Weights of a small model that answers yes/no questions on an image's attributes.
Model: 8.64M parameters, 32-pixel images, encoder arch swin, encoder norm layernorm, encoder activation gelu, encoder patch size [2, 2], encoder widths [96, 192, 384], fusion encoder width 128, fusion encoder layers 8, fusion encoder activation gelu.
Data: trained on short English words printed on busy colour backdrops, 11.3 epochs.
Rows from block 5 of the image encoder of a small model that answers yes/no questions on an image's attributes, named by matrix and row number. Rows with one number belong to one neuron. Each number is 128 + 32 x the weight over its row's rms, rounded and kept within 0 to 255. All counts start at 0. After the name is the row's rms in percent of the matrix's.
After each neuron's rows are labels from the 100 images, of 14976, where the neuron reaches its highest value: "strongest on" is what is common among them. Only what is clearly more common there than usual is listed. The data: short English words printed on busy colour backdrops. In brackets: how many of the 100.
# fc1: MLP up (encoder.blocks.5.mlp.fc1.weight, 384x192), inputs 64-127
# fc2: MLP down (encoder.blocks.5.mlp.fc2.weight, 192x384, transposed), outputs 64-127

fc1.20 096 [132 148 206 154 146 115 104 184  91  70 121 157 215 187  90 104 137 136 127 133 133 132 149 118 144  97 135 143 165  79 119 173 176 147 138 128 172 113 157 119 181 149 121  67 107 124 155  75  97 150 145 122  73 168 124  91 114 110 126 176 129 140 126 124]
fc2.20 096 [118 128 128 122 122 130 120 130 122 173 152 142  72 121 149  77 102 108  89 172 127 103 152 105 146 109 195  54  92 134 119 105 140 152 106 161 156 140 120 122 187  87 141 101 185 162 145 107 154 108  96 107 109  81 102 145  81 145 127 118 125 104 122 181]
strongest on: sans-serif (87); grey ink (41); green ink (25)

fc1.28 087 [ 95 152 160 103  82 100 114 139 144  97  85 140  71 170 170 105 121 153 129 121 144 157 139 149 137 164 160  93 154 139 137 164 137 164 160 148 105 124 151 130 169  82  79 164  56 153 119 117 122 164  99 197  99 146 112 113 164  98 155 224 121 145 161  83]
fc2.28 103 [147  86  95 141  92 130  66  97 124 166 125 177 124 108 122  84 166  97 137 126  71  71 150  68 154 142 125  64 132 134 135  93 137  99 134 176 131 155 100 129 141  80 154 169 179 107 105  71 101 120 173 110 243  75 133 110  98 157 165 111 103 171 115 144]
strongest on: pink ink (58); orange ink (40)

fc1.22 091 [168 139 135 171 140 188  88 126 140 129 142 184 121  78 111 146 160 149 169 101 142 140  95 150 138  48 116 146 111 134 124 117 110  82  91 129  91 157  58  80  85 152 190 157 138  89 124 116 164 133 238  50 135  97 107 177 179 145 138  76 100 200 178  85]
fc2.22 087 [109 146 150 125 191 132 161  83 171  86 118  98 134 168 164 112 102  83 145 110 156 120 142 128  70 126 143 179 108 100  51 161 147  80 103 102 187 133 158  84 156 154  71  31 124 181 149 150 106 113  70 180  87 144 110 142 143 157 126 118 123  95 116 152]
strongest on: bold (74); orange ink (61); pink ink (38)

fc1.96 099 [109 153  92 158 159 153 163 100 127  86 143 143 113 158 136 114 124 156 167  60  94 156 132 186 144  63 128 165 107 165 132  59 134 114 118 129  80  87  79 112  82 186 202 167 109 104 112 155 145 141 159 135 142 125 123  86 163  96 126 123 116 106 108 169]
fc2.96 096 [147 158 156  93 149 128 150 124 140 158  98  95 131 122 104 132  83 119 127  70 152 165 180 141  92 137  75 192  92 180  82 181 161  95  61  69 128  79 170  88 166 161 118 106 116 169 146 129 105 138  67 105 124 130 117 111 135 122 164 166 136 119 101 141]
strongest on: yellow ink (74)

fc1.69 113 [133 135  86 114  93 154 144 120 168 110 112 122  27 114 160 129 144 114 110 113  97 148 187 111 183 170 119 149 142 129 128  97 122 141  78 114 119 138 101 147 101 144 183 201 140 113 117 103 144  84  91 111 113 132  94 255 180 135 121 115 109 147 108 162]
fc2.69 092 [ 99  73 161  96 154 158 109 107 127  97  63 122 151 183 145 134 123  96 130 119 156 132 115 180 123  88 133 167 156 163 180 150 177 169 136  65 147 158  77 139 129 136 132 150 131 105 123 144 113 155 151 114 112  97 133 151  89 117 107 113 145 128  97  78]
strongest on: orange ink (69)

fc1.243 102 [118  86 185 193 149  76 128 180 146  74 100 137 113 165 160  89 112  98 141  85 145  96 113 128 149 117 206 141 168  98  75 169 133 102 175 111 129 142 134 154 209 143 135 140 150 132 105 124 147 110 152 160 107 149  96  88 139 104  99 111 153 149 200 113]
fc2.243 111 [212 139 109 114  96 161 131 110 113 133 146 120  87 131 103  96 137 101 116 200  90 145  80  90 109 150 147  43 121 128 152 142 137 167 116 163 159 160 123  87 144 115 174 141  84 114 188 125 128 141 176  97  83  76  81 139  90 126 145 104  88 132  84 131]
strongest on: white ink (92); bold (87)

fc1.72 105 [133 154 110 152 156 193 173 137 162 147 140 148 116 104 107 149  94 124  83 125 123  71 105 133 135  95 126 141  93 137 166 134 113 143  83 156 116 163  69  86  80 181 176 130 155 131 109 111 157 128 123  43 144  86  93 189 126 185 113  49  85 118 142 144]
fc2.72 128 [ 92  97 159 144 115 132  95 158 161  79 107 100 187 141 143  87 170 109 120 104 131 102  90 207 107 127 160 190 169  68 166 129  92 171 152 121 178 103  88  89 109 163 102  75 123 114 133 176 116 103  48 144 151 165 111 161  78 107  82 138 119 106 152  64]
strongest on: pink ink (90); bold (90)

fc1.26 116 [159 107 125  93 115  84 145 118  97 148  93 121 107 118 114 150 152 164 163 144  96 120 109 102  91 120 130 122  88 163 175 132 157 169 154  99 159 116 179 135 132  88  42 151 117 134 159 121 103 102 142 154 156 114 160  83  88 135 165  97 137 100 131 152]
fc2.26 101 [126 136  51 165 131  78 136 163 126 106 142 125 132  91 152 123  79 157 140 128 124 110 137 106 147 124 155 135 148 110 137 113  69 114 127 126  69 136 172 150  70  80 155 149 106 126  95 143 132  90 164 110 108 139 140 136 162 141 162 123 146 172 176 147]
strongest on: teal ink (99); bold (92)

fc1.44 092 [123 136 146 151 112 186  98  96  98 153  96 167 107  87 124 143 145 107 108 181 117  78 137 117 125 123 133 159 104 131 192 126 110  83 149  93 116 163 163 173  82 153 122 147 111  95 140 125 130 120 134 159 136 176 113 228 118 171 125  96 169 150 120 130]
fc2.44 094 [118 142  55 140 121  88 119 144 143 112 146 165 104 106 158 159 142 118 133  69 133 158 113  94 149 122 148 147 143 153 128 144  99 133  89 183 159 154 147 133  52 119 116 144 146 100  90 179 115 106 197 108 101 106 123  60 147  83 138 121 138 125  85 138]
strongest on: white ink (100)

fc1.239 090 [111 185 126 165 131 189 159 111 187 108 139 139 123 170 141 179 137 117 139 110 133  95 108 128 145  79 108 126  64 138 180  84 118 115 110 117 119 146  57  64  94 164 190 168 119  90 134 134 164  89 235  72 141 125  84 134 155 143 133  66  67 106 129 179]
fc2.239 098 [118  93 182 146 153 137 102 112 156 143  88  57 173 168 136 126 135 123 117 103 150 139 133 182  68 125 135 187 135 103 107 151 122 145 137  91 164  99 112 103 151 143  65  93  95 119 130 189 126 152   8 149 110 140 134 144  73 135 105 155 148 118 147  67]
strongest on: pink ink (89); bold (73)

fc1.58 084 [162 119 120  97 141 170 124 113 158 118 110 174 135 102  90 132 118 112 177 109 145 140 114 135 138  46 132 143 112 128 118 121 129  64 108 102  91 159  31 106 159 186 124 112 107 118 121 116 188 138 222  98 136 134 126 176 176 158 119 102 107 163 135 181]
fc2.58 088 [126 114 156 110 139 131 125 106 173 119  69  74 162 175 162 112 124  96  98 115 167 121 123 164 119 135 137 156 107 119 111 162 130 112  76 118 132 110 148 102 174  78 101  46 131 149 151 106  74 141  21 155  79 159  77 137 104 154 132 101 114  93 137 174]
strongest on: black ink (80); bold (72)

fc1.341 080 [119 125 153 144 172  84 116 188 102 104 149 115 171 167 140 183  98 114 121 148 143 162 171 151 121 114 158 106 157  82  84 164 138 138 159 104 157  83 203 148 164  64 127 112  69 132 146 138 146 187  60 130 133 159 120  30 106  92 191 184 132 142 107 129]
fc2.341 084 [150 161  88 107  78 142 117 144 114 131 191 135  55 166 134  72 177 158 106 113 137  85 137  78 184 130 122  80  82 128 110 138 135  75 142 163 100 135 113 173 130  96 132 134 114  93 113  70 148 131  88  88 147  83 126 183  65 107 140 199 154 168 132 147]
strongest on: brown ink (99); bold (81)

fc1.366 098 [126 133 127  98 109 140 128 114 122 153 101 137 164 100 145 153 171 136 142 162 115 128 138 111 167 163 115  79 108 144 170 153 141 124 112  95 112 162 167 192 102 101  83 127 106 142 149 140 117 107  91 166 153 119 170 124  97 196 152  78 166  89 159 187]
fc2.366 089 [ 95 122  71 166 157  84 135 169 106 133 113 149 147 123 173 141  89 128 137 128 153 120 101 118 161 114 147 123 140 117 126 124  89 119  84 148 110 120 151 142  48  94 139 118 132  89 105 211 130 134 220 114 118 164 148 104 162 109 135 105 164 140 127 128]
strongest on: white ink (57); teal ink (29)

fc1.368 088 [170 147  92 143  96 179 173 114 192 136 105 145  97 138 116 159 128 117 126 133 117 113 117 157 116  95 111 134  99 130 151  93 114 105  71 121  94 127  55  85  51 154 152 161 155 115 106 124 147  84 170  62 129 109 122 156 120 180 103  77 101  77 149 187]
fc2.368 111 [ 88  87 177 164 154 127  90 126 152  88  83  76 190 173 137 103 164  94 102 107 168  97 105 202  86 150 158 180 114  82 141 124 125 139 129 111 104 105 109 130 124 126  78  69 122 123 122 171  93 129  27 144  74 173 122 129  55 131  60 127 112 142 141  91]
strongest on: bold (99); black ink (97)

fc1.349 099 [163 138 141  82  99 151 107 109  85 199  90 147 162  87 101 149 107 152 131 114  82 138  87 138 124  78  94 155  93 149 103 132 169  99  93 100 106 127 193 189 108 105  44  94 136 113 157 111 133  86 106 128 169 103 180 146  61 135 123  91 163 128  69 142]
fc2.349 100 [ 93 131  77 128 107  43 140 134 131  90 153 142 111 107 130 181  70 137 119 139 107 111 137 116 109 101 103 130 116 122 152 117  87  96 150 102  88 114 154 155 115  54 175 101 106 127 123 145 150 108 149 145  74 175 103 127 126 178 138 141 148 121 137 212]
strongest on: teal ink (92); bold (86)

fc1.350 098 [104 109 197 196 170 116 145 188 158  66 155 145 144 153 102  86 179 137 126  80 147 125 137 151 170 130 151 139 158  93  67 148 128 117 153  98 177 120 125 147 166 136 160 135  92 128 153 110 173 180 110 191 135 140 140  86 124  53 140 135 148 122 136 119]
fc2.350 086 [128 155 134  58  72 140 148 133 150 159 149  93  97 109 150  84  85 164  92  99 157 192 180 124 183 115 101  80 125 171  70 103 188 160 109 140 112  84 126 138 154 140 136 117 134 147 144  69 123 163 114 156  72  99 159 140 116 136 172 118 125 118 156 111]
strongest on: brown ink (65); black ink (32)

fc1.89 095 [142 120 159 105 112 143 128 142  77 134  91 149 153  81  92 174 116 138 119 142 106 142 123 126 115 108 126 153  82 131  97 176 136 115 114  97 145 133 221 212 158  99  25  70 143 120 152 123 111 103 104 142 146 157 196 103  74 135 105 105 190 100 122 137]
fc2.89 098 [ 84 114  55  83 118  31 119 144 141 111 167 149 124  92 177 160  93 121 100 133 105 111 123 104 118 117 137 137 138 137 176 139 102  83 139 101  87 119 172 133 118  30 148 123 106 119 122 122 163 117 160 135  88 145  70 119 152 164 153 140 139 151 142 204]
strongest on: teal ink (100); bold (77)

fc1.226 087 [139  78 143 111  67 123  88 110 102 102 113 132 161 126 132 132 156 116 119 138  96 127 164  85 149 160 136  95 107 138 144 163  97 146 112 147 140 134 160 127 120  65  65 118 162 115 134 122  74  73 118 194 100 138 171  90 119 188 114  98 111 139 145 161]
fc2.226 094 [ 91 134 157 160 179  99 139 103 107 143 120 143 117 127 125 165 127 118 178 144 142 132 135 117 154 134 135 114 117  90 113  98  76  92 103 145  49 173 118 142  95 126 173 149  71 168  90 127 163 128 119 110 120 192 146  76 167 136 128 163 135 158 162  85]
strongest on: white ink (96); bold (86)

fc1.149 092 [167 135 126 122  89 154 123  96 125 162 139 192 174  34 106 125 136 116 122  94 147 116  89 136 137 101  92 168 132 108 101 135 114 103  84 105  80 138  89 179  68 125  85 105 126 153 146 103 158 111 153 117 120 128 125 166 111 138 155 135 146 160 153 203]
fc2.149 098 [122 129 137 120 123 154 124  74 147  91  90 116 134 142 127 131 152 105 117  91 179 129 163 150 145 111 117  95  86 107  89 114 140 146 153 117 101 135 153 166 134   0 132  88  99 158 160  90  90 126  72 175  39 139  86 117  74 147 120 130  91  96 146 149]
strongest on: black ink (95); bold (95)

fc1.305 109 [203 108 148 134  81 137  59 100 123 117 126 125 139  91 103 117 138  98 152 126 101 116 143  88 161 143 124 131 148 152 135 116 112 110 124 158 113 153 150 143  75  58  61 157 166 134 157  91 106  53 150 163 102 101 152  97 139 160 112  96  94 135 113 166]
fc2.305 113 [ 95  99  66 140 139 131 113  95 153 134 105 125 164 148 128 140 120 153 141 182 158 136 116 135 146 165 155 116  97 139 118 119  69 118 126 131  45 143 150 145  97  87 162  99  95 113 114 138 117 145  85 148  93 190 169  50 137 136  98 148 126 173 158 132]
strongest on: bold (83); green ink (55); white ink (34)

fc1.169 090 [121  95 101 144 100 178 127 168 104 146 129 134 152 122 130 152 115  97 103 135 110 123 135 123 160 139  91  65 126 128 118 159 126 122  78  98 121 177 185 138  53 116 113  92 159  92 139 160 107 101 160 137 165 115 169 149 127 163 124  69 144  91 156 147]
fc2.169 090 [120  81 141 185 168  40  92 134 110 140 107 165 147 188 150 155 175 147 132 145 124 113 102 166 118  87 125 164 154 142 146 119 141 130 109 136 142 134  89 189  90 127 104 123 151 124 121 198 162 143 138  87 129 184 148 146 135 120 106 154 137 130 187 105]
strongest on: teal ink (64); green ink (35)

fc1.323 086 [ 81 110 175 190 171 102 133 186 138  58 150 155 186 160 119 102 140 162 139  82 143  99  97 152 130 129 190 130 172  87  62 151 128 133 148  84 156  94 116 140 173 136 146 137 116 125 129  91 170 167 140 196 106 137 157  49 117  75 150 165 100 142 158 148]
fc2.323 082 [148 167 163 103  76 167 133 141 145 157 156  86  84 126 125 101  80 146 126 117 162 157 180 138 167 129  85 103 101 151  70 131 154 151 140 152 101  96 150 134 155 161 126 117 130 154 158  55 123 128 110 171  87 116 128 115 143 121 161  85 135  64 160 126]
strongest on: brown ink (78)

fc1.10 108 [110 146 177 203 134 130 109 199 154 108  86 150 169 138  61 175  90  77 141 124 158 116 112 112 180 185 137 145 167  90 159 170  83 125 108 122 182 145  66  85 113 149 127 114 146 111 128 141 117 128 186 133 113 132  99  56 172 139 110  62 197 121 178 112]
fc2.10 131 [119 126 107 101 131 172 125 118 153 121 138 123 156 115 112 153 184 169 143 175  89 161 133 134 155 169 167  89 133 144 174  96  88 208 120 136 134 103 143  78 123 142  83 156 137  93 155 118 137 120 136  87 146 132 122 122 162  74 117 128  54  68 138  78]
strongest on: bold (95); white ink (43)

fc1.210 090 [156 144 115 184 134 173 153 114 143 122 152 176 127  89 128 133 113 144 173 103 163 109 100 132 113  41  98 125 105 133 141 148 156 100  87 107  86 144  53  52 104 191 187 163 125  76 137 129 160 134 221  58 161 116 103 144 171 147 132  55  64 134 138 121]
fc2.210 095 [105 128 175 102 160 186 130 109 129  95  88  64 170 155 121 122 127 115 113  84 121 127 133 190  91 119 146 179 116 104 115 141 126 159 102 103 163 105 150 131 164 151  88  47 141 122 140 159  73 133   0 172 142 151 105 125  92 146 100 146 149 101 132 132]
strongest on: pink ink (96); bold (80)

fc1.36 088 [135 167 131 199 109 139 110 124 116 107 162 161 135  58 117 129 154 168 133 123 182 122  86 126 136  95 119 148 163  98  53 105 140 116 124 130 102  88  84 156 159 143 162 147 154 126 116 135 158 162 166 159 117  87 131  58 116  86 159 147 101 182  74  80]
fc2.36 081 [158 144 174 118 160 158 152  96  85 132 119 103 120 148 124 167  92 146 110 132 188 161 153 122 118 156  64 134  72 148  32 151 135 125 158  82 114 110 172 183 174 171 161 138  68 108 143  96  93 136 131 174  84  68 137 143 148  96 140 162 141 129  98 123]
strongest on: red ink (56)

fc1.283 090 [125 146 171 170 137  90 112 130  83  73 145 127 138 133 127 167  94 142 117 161 153 150  90 136 155 147 180 140 163  73  80 111 147 118 157 139 140  70 143 170 142  99 124  91 133 128 135 110 152 159 121 167 147 126 131  32 132  76 126 189 110 114 152  71]
fc2.283 093 [188 120  91 120 100 160 132 100 108 125 189 128  69 137 142 106 169 119 104 131 155  94 166  89 122 126 120  79 127 112 101 127 106  96 144 170 162 126 121 127 152 229  91 121 130 142 136  70 124 123  92  90 136  81 139 158 157  77 159 176 124 158  80 142]
strongest on: red ink (50); black ink (35)

fc1.299 083 [ 97 146 136  85 128 138  82 128 149  98 116 139 168 180  98 138 106 179 124 140  92 142 152 129 108 117 105 123  89 155 124 164 155 109 105 125 115 119 143 141 144 152  61 114 154 132 154  99  78 119 108  92 111 129 172 119 104 141 109  75 120  69 160 104]
fc2.299 099 [142 131 177 210 119  53 160 125 114 197 133 169 123  98 108 127  98 115 172 157 125  97 146 131 148 108 121 101 117 122 117 158  75  85  82 115 132 147 137 131 101  67 133 159 168 145 133 161 146 137 213 152 168 144 116  88 169 144 164 104 161 182 171 111]
strongest on: green ink (95); bold (83)

fc1.130 093 [ 78 128 143  92  97 142 127 116 133 140  89 143 139 144  97 107 140 147 148 151  98 117 152 119 127 137 122 134 116 164 123 179 147  88 123 117 156 113 165 136 162  93  33 170 108 143 172 119  48 150 103 149 129 145 128 102 109 154 156  99 175 129 155 130]
fc2.130 105 [152 163  96 184 107  60 138 128  86 148 155 165 133  81 136 129 115 137 142 150 109  96 135 106 145 162 144 111 125 131 140 153  78 108  71 116  71 144 159 170  95  47 178 162 143 104 107 139 135 123 203 170 147 126 116  95 177 166 183 113 162 155 179 148]
strongest on: green ink (88); bold (78)

fc1.7 093 [ 91 110 170 207 134 106 102 161 122  72 170 137 149 168 128 129 155 162 131  91 131 123 106 131 148 133 137 138 177  72  34 125 131 111 159 100 146  92 146 158 189 138 142 111 139 112 125 110 143 172 157 147 115 128 116  57 129  90 165 145  90 165 122  97]
fc2.7 085 [166 160 160 115 105 150 153 106 112 156 155  81  74 138 107 135  81 143  86 151 163 168 192 113 130 157  81 113  99 159  55 119 170 124 114 134 119 100 138 122 173 186 155 102  75 123 148  48 111 122  95 168 100  90 151 111 143  99 132 128 132  81 121 124]
strongest on: red ink (56); brown ink (28)

fc1.16 085 [117 116 148 230 131 107 119 141 144  89 187 135 173 110 130 123 165 175 150 116 145 126  96 143 123 122 149 147 157  96  61 136 156 142 168 118 115  92 103 125 196 154 167 123 120 133 116 126 154 182 155 145  90 100 113  31 139  90 165 163 105 146 116 107]
fc2.16 080 [178 153 143 105 123 190 147  98 115 147 146  70 105 147 105 136 108 142 114 152 179 181 180 120 117 147 103 116  96 179  50 131 167 131 147 124 148  96 157 151 160 221 144 122  80 114 134  59 118 103 104 178 129 107 149 121 157  96 171 131 134  83 125 136]
strongest on: brown ink (51); red ink (36)

fc1.330 091 [117 111 151 154 139  76 128 153 107 116 133 127 149 143 103 105  73 156 125 173 132 123 111 137 139  97 175 155 175  87  98 153 159 132 163 132 187  75 167 117 158 112 130 103 141 145 146 103 168 155  72 128 153 132 125  37 115  62 131 194 124 160 152  84]
fc2.330 089 [175 136  77  96  86 172 138 106 109 148 228 140  45 150 148 151 176 130 132 129 155 109 155  90 124 150  98 117 141 115 123 143  93  95 167 174 126 117 112 158 155 198 122 136 134 131 114  95 105 143  79 129 118 109 130 161 119  75 171 177 146 163 137 137]
strongest on: green ink (35)

fc1.14 090 [131 155 100 155 111 198 135 105 175 116 154 184 121  25 146  97 124 101 153  86 134 144  84 166 110  52 109  99  88 171 114 122 167 120 103 104  67 142  40  88 129 196 186 185 101 107 100 132 179 135 192  89 132 115 121 156 176 145 124  49 122 141 116 158]
fc2.14 092 [117 105 181 113 166 172 141 108 118  99  72  88 187 153 123 131 113 105  95  86 147 141 171 181 110 132 116 185  90 146 113 133 143 140  95  82 138  94 168 159 174 149  92  46 132 126 159 150  76 133   0 160 122 147 113 122 139 179 125 128 126 102 118 157]
strongest on: black ink (81); bold (71)

fc1.170 088 [107 122 193 123 150  95 120 165 121 103 123 123 116 179 149 115  99 109 125 115 138 141 135 140 127 142 176  82 171 109 139 192 111 141 113 132 135 137 173  90 134 113  64  83  69 114 103 103 117 155 129 131  91 123  76  65 126 131 128 143  99 138 171 135]
fc2.170 093 [151 157 101 163 115 160 132  88  69 167 181 153  91 131 135  71 142 110  96 160  84  77 109  72 157 162 125  53 104 106 134  82 119 106 107 159 158 127 132 123 147  82 144 166 133 114 102  69 169 106 138 107 171  83 135 114 113 132 131 112 137 102 164 140]
strongest on: bold (96); brown ink (95)

fc1.308 088 [142 143 116  93  90 159 110 118 133 146  70 145 160 110 133 136 152 146 125 146 111 147  97 116 134 108 105  81 107 156 139 149 170 124  93  90 120 153 218 166 107 122  40 140 108  97 162 123 111  62  89 113 168 107 173 131  83 146 113  38 148 102 103 166]
fc2.308 099 [ 81 129 110 152 133   7 170 137 111 123 137 153 139 115 127 159  77 126 178 104 111 105 135 152 135 111  94 107 126 110 143 104 134  76 110  89 108 100 119 174  90  60 154 114 138 106 115 189 139 127 148 139 115 166 119 138 143 155 133 119 184 120 149 158]
strongest on: bold (86); teal ink (52); white ink (34)

fc1.171 098 [120 146 134 129 191  92 112 169  73  89 135 115 142 211  82 167  56 147 107 155 155 173 154 149 148  89 194 148 141  52 137 117 136 102 102 128 113 118  95 109 114 112 241  74 103 166 111 156 119 165  79 131 110 123 135  85 155  76 115 135 137  81 168  63]
fc2.171 109 [163 117 141  99 127 143 162 121 148 121 202 127  78 125 146 114 165 105 114 186 155  75 136 100 114 109 115  58 100 123 120 180  95 117 161 143 180 125 148  70 142 174 103 158  88 166 130  69 163 138 154  45 121 109 129 177 139 115 130 133 156 130  64 196]
strongest on: red ink (85)

fc1.197 094 [196 169  67 147 107 184 128 112 119 153 153 146 144  69 102 147 119 141 144 121 155 125  54 107 122  51  79 156 143 134 128  86 139 136 110 125  67 117  43 129 127 168 187 131 175 155 105 116 140  89 193  89 103  70 121 136 144 155 116  71  98 169 113 125]
fc2.197 094 [116 116 151  81 170 187 141 135 126 121 104 111 140  93 110 117 112 150  91 148 164 120 103 166  55 103 104 193  83 114  92 157  88 137 146 127 151 110 165  87  74 172 127  72 103 120 155  77  92 114  85 136 110 176 103 125 149 116 123  91  99 119  82 138]
strongest on: red ink (96)

fc1.151 096 [145 137  71 112 102 135 128  62 165 115 125 120  78 142 173 120 133 102 136 145  71 167 171 130 148 148  88 114 133 160 158 111 127 142  99 149 118 152 132 122  97 128  97 153 127 131  92 158 107  79 133 124 113 171 140 169 131 164 163 143  66 111 130 169]
fc2.151 080 [115 115 164 144 196 114 124  85  77 144 104  96 129 164 150 181 115 145 153 109 113 120  95 158 128 138  68 109  89 136 118 125 173  57 103  96  74  95 124 181 183  98 139 139 132 121 121 100  88 155 154 135  77 158 128  67 144  95 104 104 107 126 135  97]
strongest on: yellow ink (39); green ink (28)

fc1.75 113 [ 83 172 128  63 163 131 171  97 171 133 157 148 108 230 128 127  87 114 160  85 106 142 160 171 110 174  81 136 145 168 236 123 124 145  81 150 113  98  98 117 114 189 114  99 113 143 119 172 143 138 192 116 160 117  94 142 103 131 134 161 128 124 117 161]
fc2.75 085 [151 114 199 186  88 119 143 108 170 110 112 129 132 114 135 120 123 135 137 139 150  84  80 150  59 164  69  86 141 120 132 129 178 132 127 122 114  92 110  47 151 162 145 181 144 126 132  70 114 158  82 144 105 125 122 131  95 111 114 124 112  58 125 135]
strongest on: sans-serif (88); yellow ink (36); green ink (26)

fc1.165 091 [134 125 215 130 138 115 138 171 113  58 131 145 152 184 117 126 159 139 132 104 124 145 124 146 172 127 134 145 177  75 101 177 169 135 118 132 191 102 183 147 139 145  81 117  75 109 118 135 148 175 135 164  75 155 121 112 113 116 125 154 114 115 139 158]
fc2.165 097 [139 154 106 161  74 124 121 148 108 205 135 170  95 101 120  84  75  99  82 148 115 128 129 116 177 128 191  58  96 122 143  97 143 162 118 189 150 130 105 118 222  80 170  73 194 139 190 112 176 118 118 151  87  79 104 112 153 164 133  87 115 131 109 133]
strongest on: sans-serif (87); green ink (36); teal ink (33); ink: grey (27)

fc1.5 095 [124 157 179  92 157 101 131 196 140  87 139 106  65 228 144 121 113 143 137 118 147 123 127 119 144 139 174 123 150 125 157 153 110 146 106 121 150 133 189 124 143 134  94 121  66 137 123 128 148 151 106 123 141 140  98  88 121  89 145 161 134 108 161 146]
fc2.5 090 [144 165 111 116 104 157 138 114 103 176 209 178  53 129 134  79 143 129  91 130 100  67 130 105 134 152 121  78 123 128 165 129 131 126 119 185 156 143 137 111 149 130 184 175  94 123 128  68 200 125 140 111 172  70 126 131  93 124 163 139 132 110 137 136]
strongest on: brown ink (100); bold (93)

fc1.172 106 [ 95 135  97 112  69 114 134 118 153  97 141 112  71 131 189 116 148 101 112 121 109 111 205 110 178 174 103 113 154 130 167 121 102 164 120 102 159 158 116 121 106 197 208 173 117 111 122 149  85  99 103 155  89 113  99 217 195 112 152 151 143 159 149 135]
fc2.172 092 [158 107 184  97 121 176 101 109 115 108  81 139 104 166 176 182 101 141 158 129 123 150  91 162  98  87 131 122 175 170 108  96 193 129 116 143 145 129 143  91 167 186 105 186 130 149 113 133 129 113 180  84 154 118 161 146 152  69 130 122 172  72  90  42]
strongest on: white ink (46); orange ink (35)

fc1.97 101 [112 124 196 204 121  58 104 107 124  69 161 161 123 102 178  80 174 112 136  82 125  93 148 163 170 158 211 117 133 136 116 110 119 139 165 149 100 100 151 179 138 107 136 196 116 138 117 147 129 184 126 176  83 178 131  95 124 101 171 185 141 171 150  74]
fc2.97 103 [141 100 107 119  64 136 114 133 136 110 122 106 144 131 141 130 212  97 127 150 106 134 163  65 164 157 117  35 148 144 106 121 174 125 152 167 165 110  88 130 152 126 123 106 147  94 167  93 112 167 116  87 158  85 150 118 151 108 136 204  93 190 102 115]
strongest on: red ink (99); bold (96)

fc1.345 082 [142 151 100 205 126 109 137 149 177  45 191 176 141 131 140  87 143 124 152  52 194 123 120 160 143  98 105 132 134 120  70 121 101 133 136 122  74 110  98 142 101 149 202 149  82 146 105 140 103 138 189 111 107 157 126 104 182 116 153  96 121 152 170 143]
fc2.345 084 [132 141 138 121 141 177 166  79 160 109  73  62 131 150 137  98 107  53 107  74 138 176 170 155 101 150 104 136  55 170  30 128 183 137 105  91 123  79 154 127 197 159  97  90 168 171 177  94 110 107  56 131 125 116 109 110 148 143 162 105 134 119 146 152]
strongest on: red ink (86)

fc1.206 085 [156 120 189 160 131 188  91 116 134  98 140 146 120  46 107  81 168 104 136  99 122 126  86 147 147  71 129 116 129 127  65 147 138  90 122  80 138 152  75 126 163 184 108 137 106 103 138 122 144 177 159 173 137 129 137 159 180 126 138 105 178 164 168 172]
fc2.206 090 [130 131 165 101 125 131 159 132 113 129  65 106 190 141 116 106  89 111  85  81 178 194 171 143 152 134 115 122 125 127 134 123 159 163  71 117 136 105 128 165 158  98  93  64 115 159 166 127 116 124  87 148  85 120 122 147 132 177 133 100 109 128 146 109]
strongest on: black ink (91)

fc1.140 117 [ 97 174  99  93 128 153 173  92 157 138 156 147  95 211 130 113  55  95 131  92 118 147 142 139 109 152  79 136 174 163 194 122 126 143  66 156  95 100 109 117 132 163 125 109  97 148 133 143 132 114 137  99 166 117 123 207 110 149 123 148 144  96  95 144]
fc2.140 084 [152 104 193 181 117 144 139 136 160  99  94 116 190 129 124  94 142 125 140 140 144  61 139 170  78 165 155 110 143 139 147 160 177 123 131  77 112 148  84  92 150 175 181 212 137 105 116  99 135 155 115 151 134 115 142 173 128  85  71 131 119  74 129 122]
strongest on: orange ink (63); yellow ink (37)